Weights of a small model that predicts nearness at each pixel.
Model: 11.2M parameters, 64-pixel images, arch resnet, activation relu.
Training: normuon at rate 0.0017, batches of 128.
Data: trained on rendered roads seen from a driver's seat, with toy cars, trees and houses, 145000 training examples.
Rows from block 13 of a small model that predicts nearness at each pixel, named by matrix and row number. Rows with one number belong to one channel. Each number is 128 + 32 x the weight over its row's rms, rounded and kept within 0 to 255. All counts start at 0.
Before each channel's rows are labels from the 100 images, of 14976, where the channel reaches its highest value: "responds to" is what is common among them; "colour at peak" is the nearest of a few named colours to the mean colour under the peak. Only what is clearly more common there than usual is listed. The data: rendered roads seen from a driver's seat, with toy cars, trees and houses.
# convs0: first 3x3 conv (model.blocks.13.convs.0.weight, 320x320x3x3, each kernel summed), inputs 107-213
# convs1: second 3x3 conv (model.blocks.13.convs.1.weight, 320x320x3x3, transposed, each kernel summed), outputs 107-213

responds to: tree; bends right
colour at peak: green
convs0.2 [108 112  66 155  93 108  82  99 158 109  80 172 148 137  90 136 137 129 105 154 172 133 142 140 176 175 117 126 124 114 194  90 181  86 103  65 134 146 147 132  95 104 144 120 158  77 164 159 111 137 170 110  97 119  93 124  93  77 161 108 111 133 115  97 133 172  89 115 116 173 109 108  78 171  78  83 170 163 166 189 243 152 146  92 143 131 131  87 141 114 130 113  78  98 131 114 127  60 100 114  87 140 169 166 128 105  81]
convs1.2 [181 136 193 114 107 126 105 162 109 157 210  90 170 169 169 110 162 118 140  88 125 152 138 137 107 158 148 131 110 138 134 133  50 148 128 120  88 194 113 125 130 169 132 126 165 197 113 113 109 174  97 186 119 114 144 151 145 157 162 151 170 133 115 222 129 108 121 113 106 144 100 158 154 131  86  92  99 153 122 105 166 101 127 220 144 147  96 181 123 119 119  78  90 143 116 106  96  78 167 139 113 103  87 101 159 145 121]

responds to: house
colour at peak: black
convs0.58 [158 148 143 199 148 108  95 177 177 109 132 176  92  88 176 159 127 121 202 170 120 173 100 102 112 125 168 140  95 175  94 131  81 129 142 144  86 147  74  98  72  43 169  97  85 138 116 126 129 176 118 107 124 116 121 170 128 143  96 106 146 172 147  93 120 124 104 144 186 163 139 132  82 148 185 144 152 136 159 136  84 140 136 118 176 136 106 103 105 129 121  37 163 126  80 133 155 148  83  47 125 138  97 170 172 129 111]
convs1.58 [114  85 116 105  89 145 140 106 161 151 123 117 173 124 136 135 137 121 122 131 166 133 124 158 113  72 188 136 157 145 142 118 127 142 139 193 100 153 177 136 141 124 118 145 247  93 129 140 133 101 149 130 146 178 152 147 128 167 150 169 181 120 102 150  88 139 108 100 140 113 153 186 143 159 104 119 136 111  72 133 111 127 141 141  53 143 116 108 144 128 147 128 136 148  90 101 155  60 101  85 194 142 163 167 111 135 110]

responds to: tree
colour at peak: black
convs0.3 [ 80 153  80 156 106 124 131  93 132 135 162 187 162 150 139 113 132 127 158 127 163 132 115 120 176 115 164 165 132 126 120 130  91 102 112 133 139 156 139 131 221 135 131 145 151 135  96 172 151 158 151  94 113 114  84 124 117 154 139 111 169 112 140 109 129 111 128 109  97 107 139 188 154 149 101  89 114   0 147 137 106 164 109  84 117 109 152 119 116 158 142 153 170 106 117 114 127 136 165 139 143  95  86 106 114 122 141]
convs1.3 [155 173 158 128 131 109 127 136  87 145  75 122 152  96 168 114 106 152 162  75  95 178 187 140 116 144 143 116  97 130 115  87 133 232  96 115 117 112  93 155 136 160 160 142  84 138 154 125 164 148 136 139  87 101 138 111 173 153 129 124 151 124 175 148 162 202 144 148 138 120 148 130 141  65 164 128 175 170 107 147 140  89 148 111  69 115 185 105 184 209 120 114 122 128  71 125 162 161  69 132 120 126 158  91  96 119 140]

responds to: truck
colour at peak: black
convs0.285 [137 157 120 112 107 176 166 112 100 143 126 136 172 132 133 176 116 135 130  69 112 130 143  57 214 131 142 155 135 173 125 144 125 141 144 156 124 150 161 190 151  74  88 132 140 173  74 137 156 108 103 151  94 150 160  99 154 129 117  86 149 156  99  96 109 129 132 148 137 110 184 128  80 104 148 108 100 192 122 136 130 102 139 167  96 114 138 129 121 128 125 202  87 128  69 121 104 116 123  60 175 135 142 142 119 155 194]
convs1.285 [189 132 198 140 158 158 155 139 178 103 152 131  77 200 146 162  74 149 129 152 125 148 147 186 110 135 134 133 155 163 130 150 156 163 122 109 125 103 155 154 130  98 119 103 149 115 138 144  98 152 138 139 179 155 120 177 181  68 134 119 163 162 135 123 126 145 118  90 124 143 133 104 142 151 138  76 158  89 117  77 166 110 103 109  70 158 150 158 106 116 168  75 139 141 133 138 123 157  91 140  81 132 126 117  93  75 136]

responds to: tree
colour at peak: green
convs0.46 [139 156 133 165 132 118  85 110 146 137 105 118 158 216 139 137 122 129 127 144 184 123  99 110 134  87 138  90 119 110 102 164 158 141  43 115 167 164 245 126 139 215 136 150 107  83 102 142 106 131 133 113 101 116 122 115 127 106  70 130 128 145 142 129 121 162 136 203 124  86  95 105 131 130  78 113 100 133 163 126 101 147  74  77 135 144 131 117 146 133 147 167 160 151 243  94 101 105 147 205 112 138 147  91 145  92 155]
convs1.46 [142 107 176 145  54 133 191 149  51 166  94 158 127 133  83 150 141 129 132  97 140 151 200 147 177 195 153 155 116 171 173  87 110 154 158 117 129 123 103 227 209 145 101 104  71 142 141 183 214 212 142 174 158 113 181  92 155 106 102 120  65 120 145 142 128  84 163 110 163 164 134 126 129 139 136 131 171 136 110 173 140  99 160 152  92 129 128 165 127 164 118 102 106 150 120 183 129 127 102 143 146 182 142 161 117 105 105]

responds to: pine; house
colour at peak: green
convs0.218 [136 137 145 164 145 142 123 202 129 179 131 165 178  37 152 158 170 147 145 116 120 135 171 137 133 105 116 143 148 168 142 105 146 170 155 121 155 112  67 143  66  48 100 131 111 179  95 151 131 110 105 148 155 171 154 110 110 164  68  75 129 100 144 143 122 145 155 111 183 161 175  97 175  62 178 151  88 188 124  71 151 157  75 134 130 110 126 135 137  76 131 120 113 182  41 109 149 102 136  76 101 131 151 187 159 103 158]
convs1.218 [120 157 186  94 106  84 137 146  74  62 100 154 147  93 122 109 102 158 162 118 116 119 190 119 148 150 119 166  83 119 137  90 124 121 142 126 138 130 164 156 111 111 165 164 151  92 145 151  81 109 154 145  83 108 120 137 169  79 144 132 172 162 164 124 149 106 136 123 143 173 148 166 152 136  94 112 115  88 104 146 128 143 119 135 117 163 112  57 155 146 133 102 137 132  70 169  74 139 108 167 174  80  93 116 135  41  83]

responds to: car
colour at peak: black
convs0.272 [108  98 124 100 163 129 154 166 143 109 100 128 102  33 137 151 162  85  86 113 127 140  92 120 114 146  63 110 142 137 135 123 116 136 141 113  85 137 134 197 128 103 191  78  88  86  92 161 160 126 147 157 136 178 129  97 113 134  71 142 161 114 177 129 142 155 168 159 206 140 117 143  71 113 237 203 129 158 110 162 127 105 127 164 119 117 127 117  97  86 111 142 186 109  61 102 142 104  62  93 144 113 141 119 152  84 112]
convs1.272 [ 56 164 101 130 166 142 118 144 187 133  91 145 173 187 110 138 176 150 121 133   0 118 158 158  87 134 154 148 107  61  56 149 144 121 162  98 201 131 150  48 106 131  84 145 210 142 112 150 108 138 129 130 135 142 149 132  84 148 122 101  74 153  87 173 108  61 155 104  70 115 108 124 102 100 174 149 110 116 141 118 121 112 167  99 113 125 220 103 161 107 137 142 133 147 136 105 132  94  80 136  93 103 115 127  63  93 152]

responds to: car; vehicles: two
colour at peak: black
convs0.28 [128  71 170 155 219 109 166 196 120 149 120 162 126  68 117 130 111 135 166 139  74  82  95 111  73 106 138 156 183 134  95 122 114 139 131 137 114 125  87  90 143  76 143 155  97 162 127 105 114 117 152 137 118 164 147 121 128 136 103 107 155 117 169 105 109 157 110 187 171 117 126 119 122  94 101 105 137 133 129 127  93 113  79 127 129 184 119 144 143 111 107  62 112 165  37  76 111 132 119  59 155 109 136 156 120 153 167]
convs1.28 [102 152 132 115 149 117 101 188 134 111 131  98 111  73  86 165 138 117 134 124 131 136 164  73 153 134 141 100 140 173 157 102 162 124 155 144  87  58 122 126 124  99 114  84 128 195 107 100 105 172 153 165 178 117  84 143 125 151 148 166 131 138 115  69 120 114 120  73 130 181 139  53 165 138 106 139 135  89 132  96 164 148 128 130 150  52  57 111 150 133 165  97 113 117 144 198  87 120  71 115 149 128 136 105 148 109 124]

responds to: house; bends left
colour at peak: black
convs0.93 [134 137 143 134 124 105 112 110 128 105 124 101 159 115  68 159 109 155 157 110  50 153 138 161 128  93 171 187 132 132 183  92 171  59 140 171 118 133 128 131 120 110 118 106 153 129 114 105 151 116 177  61  96  79 150  56 119 141 136 151 131 192 109 137  96 139 164 110 108 125 144 119  96 128 138 154 185 157 125 182 146 158 134 195 128  95 106 117 172 131 153 133 127 124 126 114 133 142  92 108 150 151 157 138 161  76  82]
convs1.93 [ 68 129  89 112 108 172 133  85 137 157  78 166 120 186 155  91 152 130 112  88 165  87 141  99 195 113 121 122 155 135 147 144  94 102 101 169 124 142 161 120 147 189 136 140 103 150 116 146 124 124 119 133 115  94 142  42 102 140 133 120 145  91 131 129  94 137 106 149 111 143 115  97 108 141 162 122  90 149 152 103  94 142 119 175 112 158 117 112 144  84 137 163 136  94 101 116  95 125 131 163 157 155 133 103 127  85  83]

responds to: vehicles: two
colour at peak: black
convs0.256 [149 150 128 131 103 186 139 135 138 138 147 124 117  54 212 145 116 123 172 123 127 111  76 102  76 125 181 127 172 134 120 156 148 112 104 140 133  83 145 178 184 150 185  55 153 166 176 138 145 159 123 147 134 133 153 178 138 141  79  79 162 118 140  92 143 160 165 138 141 153 150 148  69 128 139 153 138  95 120 102 132 151 105  87 145 149 166 148 139 126 138 125 159 119  89 124 140 111 116 143 149 130 151 130 101 169 193]
convs1.256 [100 100 134 109 144 111  93 100 147 130  47 149  66 198 118 115 126 121  67  98 141 163 143 103  76 124  93  82 131 116  99 145 148 159 156 118 166 112 133 109  93 118  97 143 113 124 115 107 159  75  65 133 127 163  94 174 162 144 116 167 162 103 123 185  95  76  89 139  83  63 132 124  87 167 177 112 148 135 113 129 127  72 160 129 140 147 172  97 129 113 132 114 159  66  75 115 114 104 162 104  70 116 100 197 126 109 174]

responds to: bends left
colour at peak: brown
convs0.284 [130 157 110 122 163 178 139 145  86 124  85 154 129 148  92 115  90 101 173 132 131  86 120 134 122 130 137  98  71 175 178 152  90 104 156 132 118 142 130 164  92 135 143 186 172 138 182 174  60 164  79 140 186 135 133  93 149 152  59  93 154 145 169  99  71  67 113 218 172  98 156 156 192 131  73  78 111  87  93  77 102 136  97  71 169 161 106 138  80 185  71 213 101  98 139 131 158 170  85 113 125 140  92 165 121 112 152]
convs1.284 [168 101  94 125 139  83 113 127 169  76 179 104 106 121 108 184 128 135 101 148 141 116 104 136 140 103 107 147 174 105 190 169 172  75 135  62 119 115 152 102 155 115 148 119 131 113 133 120 163 134 156  66 165 182 135 125 109 113 160 113 110 171  80 168 124 136 205 158 135 123 147  53 112 106 119 146 116 160 208 130 144  96 142 115 131 104  48 157 145 108 192 119 139 110  80 134  95  73 154 112 114 103 125 134 152 202 165]

responds to: vehicles: two
colour at peak: black
convs0.198 [126 117 139  90 155 140  85 133 101 125 109 151 166 133 168 175 146 134 219 125 141 126 172  83 158 112 127 119  79 195 147 119 161 133 178 128 134 128 132 131 100 137 143 152 178 105 101 155  54 127 157 119 162 115 145  77  94 102 146 120 126 158  78 116  78 132 165 143 110  92 166 151 147 130 150 155  92 162 134  98 136 161 159 165 133 125 134 103 167  88  60 169 105 118 120  91 103  97 100 137  48  98 163 115 167  92 127]
convs1.198 [136 151  80 127 111 110 172 132 165 137  77 121 107 139 144 133 175 109 104 174  99  96 194 134 151 106 132 131 116 102  10 100 131  70 125 115 112 145  87 163 121  92 165 142 169 158 113 150 114 123 164 149 124 115 151 139 148 146 166  96  97 123 103 156 129  92 109 124  86 167 197 125  73 146 166 135  90 147 105 188 139  68 102 139 135 115 151 129 115 113 172 153 118 188 200 123 241 138  91 133 151 145  98 130 118 137 158]

responds to: car; vehicles: two
colour at peak: grey
convs0.286 [126 132 121 122 198 110 126 201 114 103  95  74 131  54 174 155 162 135 140 117  88  81 136 143 139 105 147  96 189 149 178 142 122  58 169 137 104 141 139 148  95  98 149 149 125 152 166 109  96 111  97 147 145 130 144 127 106 138  95 126 127 139 137  71 131  76 133 134 201 135 163 147 135 120 123  99 119 181 104 131 137 138  76 212 141 150 112 157 132  61 125 112 144  92 120 142  67 120  79  78 128  99 121 155 155 155  89]
convs1.286 [111 144 141 134 128 155 156 150 145 115 153 119 145 111 111 106 114 167 133 134 145 174 133  96 182 106 133 153 131 174  69 137 150 144 123 147 135 153  78 112 144 175  61 138 126 116  83 114 121  78 136 103 104 105 134 147 115 154  97 160 128 121  97 148 127 108 168 138 184 153 136 140  81 170 146  96 153  97 144 108 100 126 169 148  98 124 101 121 149 127 126 145  58 114  81 156 117 126 109 140  97 118 181 165  50 105 137]

responds to: vehicles: two
colour at peak: black
convs0.164 [ 79  73  92 171 141 155 134 124 156 121 105 118 132 124 186 136 128 135 157 122 130 115 175 206 137 183  80 166 171  81 132 115 171 129  90 154 107 127 119  87 156 154 183 103 122 120 127 140  82 111 157 103 138 135 119 126 134 165 115 108 123 163 132  86 156 151 184 126  96 143 107 129  99  76 132 162 142 142 128 124 120 160 106 105  99 199 117 125 131 106  81 140 110 143 134 104 145 125 116 158 150  81 136 163 180 123 106]
convs1.164 [ 86 103 138  92 137 104 118 127 127  67 122 121 109 159 101 116 119 103  79 128 163 140  90 122  75 155 119  97 107 129 138 118 146 154 155  89 206  97 123 167 165 138 114 102 101 144 142 101 105 102  61 118 132 172  82 150 119 144 164 143 140  93  98 132 120 107 125 171 133 131  92 167 129 110 119  96  98  92 130 176 133  79 195 118  86 167 130 124  48  98  98  86  86 109 153 155  80  94 118  90 109 176 163 121  91 150 147]

responds to: truck
colour at peak: black
convs0.4 [112 117 191 121 146  80 118 155 166 119 103  49 138 142 103 218 141 169  78 109  98 131 160  87  94 105 173 126  99 111 101 101 111 186 150 132 126 176  70 165 130  98 117 157 191 112 147  71 149  92 119 107 105  86 113 109 142 107 180 121 111 110 163 108 110 192 102 148 178 136 123 181  54 128 125 128 160 126 191  59 141 129 167 123 104  82 106 112 155 129 153 142 202 121 109 123 108 172 111 110 127 150 129 144 158  98 117]
convs1.4 [114 144  49 135 162 154 101 121 170 116 147 175 116  97 153  19 100 140  87 127  32 184  86 169 125 128  67  93 120 126 100 130 133 173 142 137  92 159  48  92 142 109 112  55  94  75 128 153  98 104 140 134 131 207 135 137 123 155 155  95 102 166 133 132 119 101 168 100 116 119 155 113  96 141 115 105  73 130  61 179 140 111 110 110 112 114 150 213 128 111  85 122  98 134 148 106 152 100 191 131 159 142 108 153 154  80 101]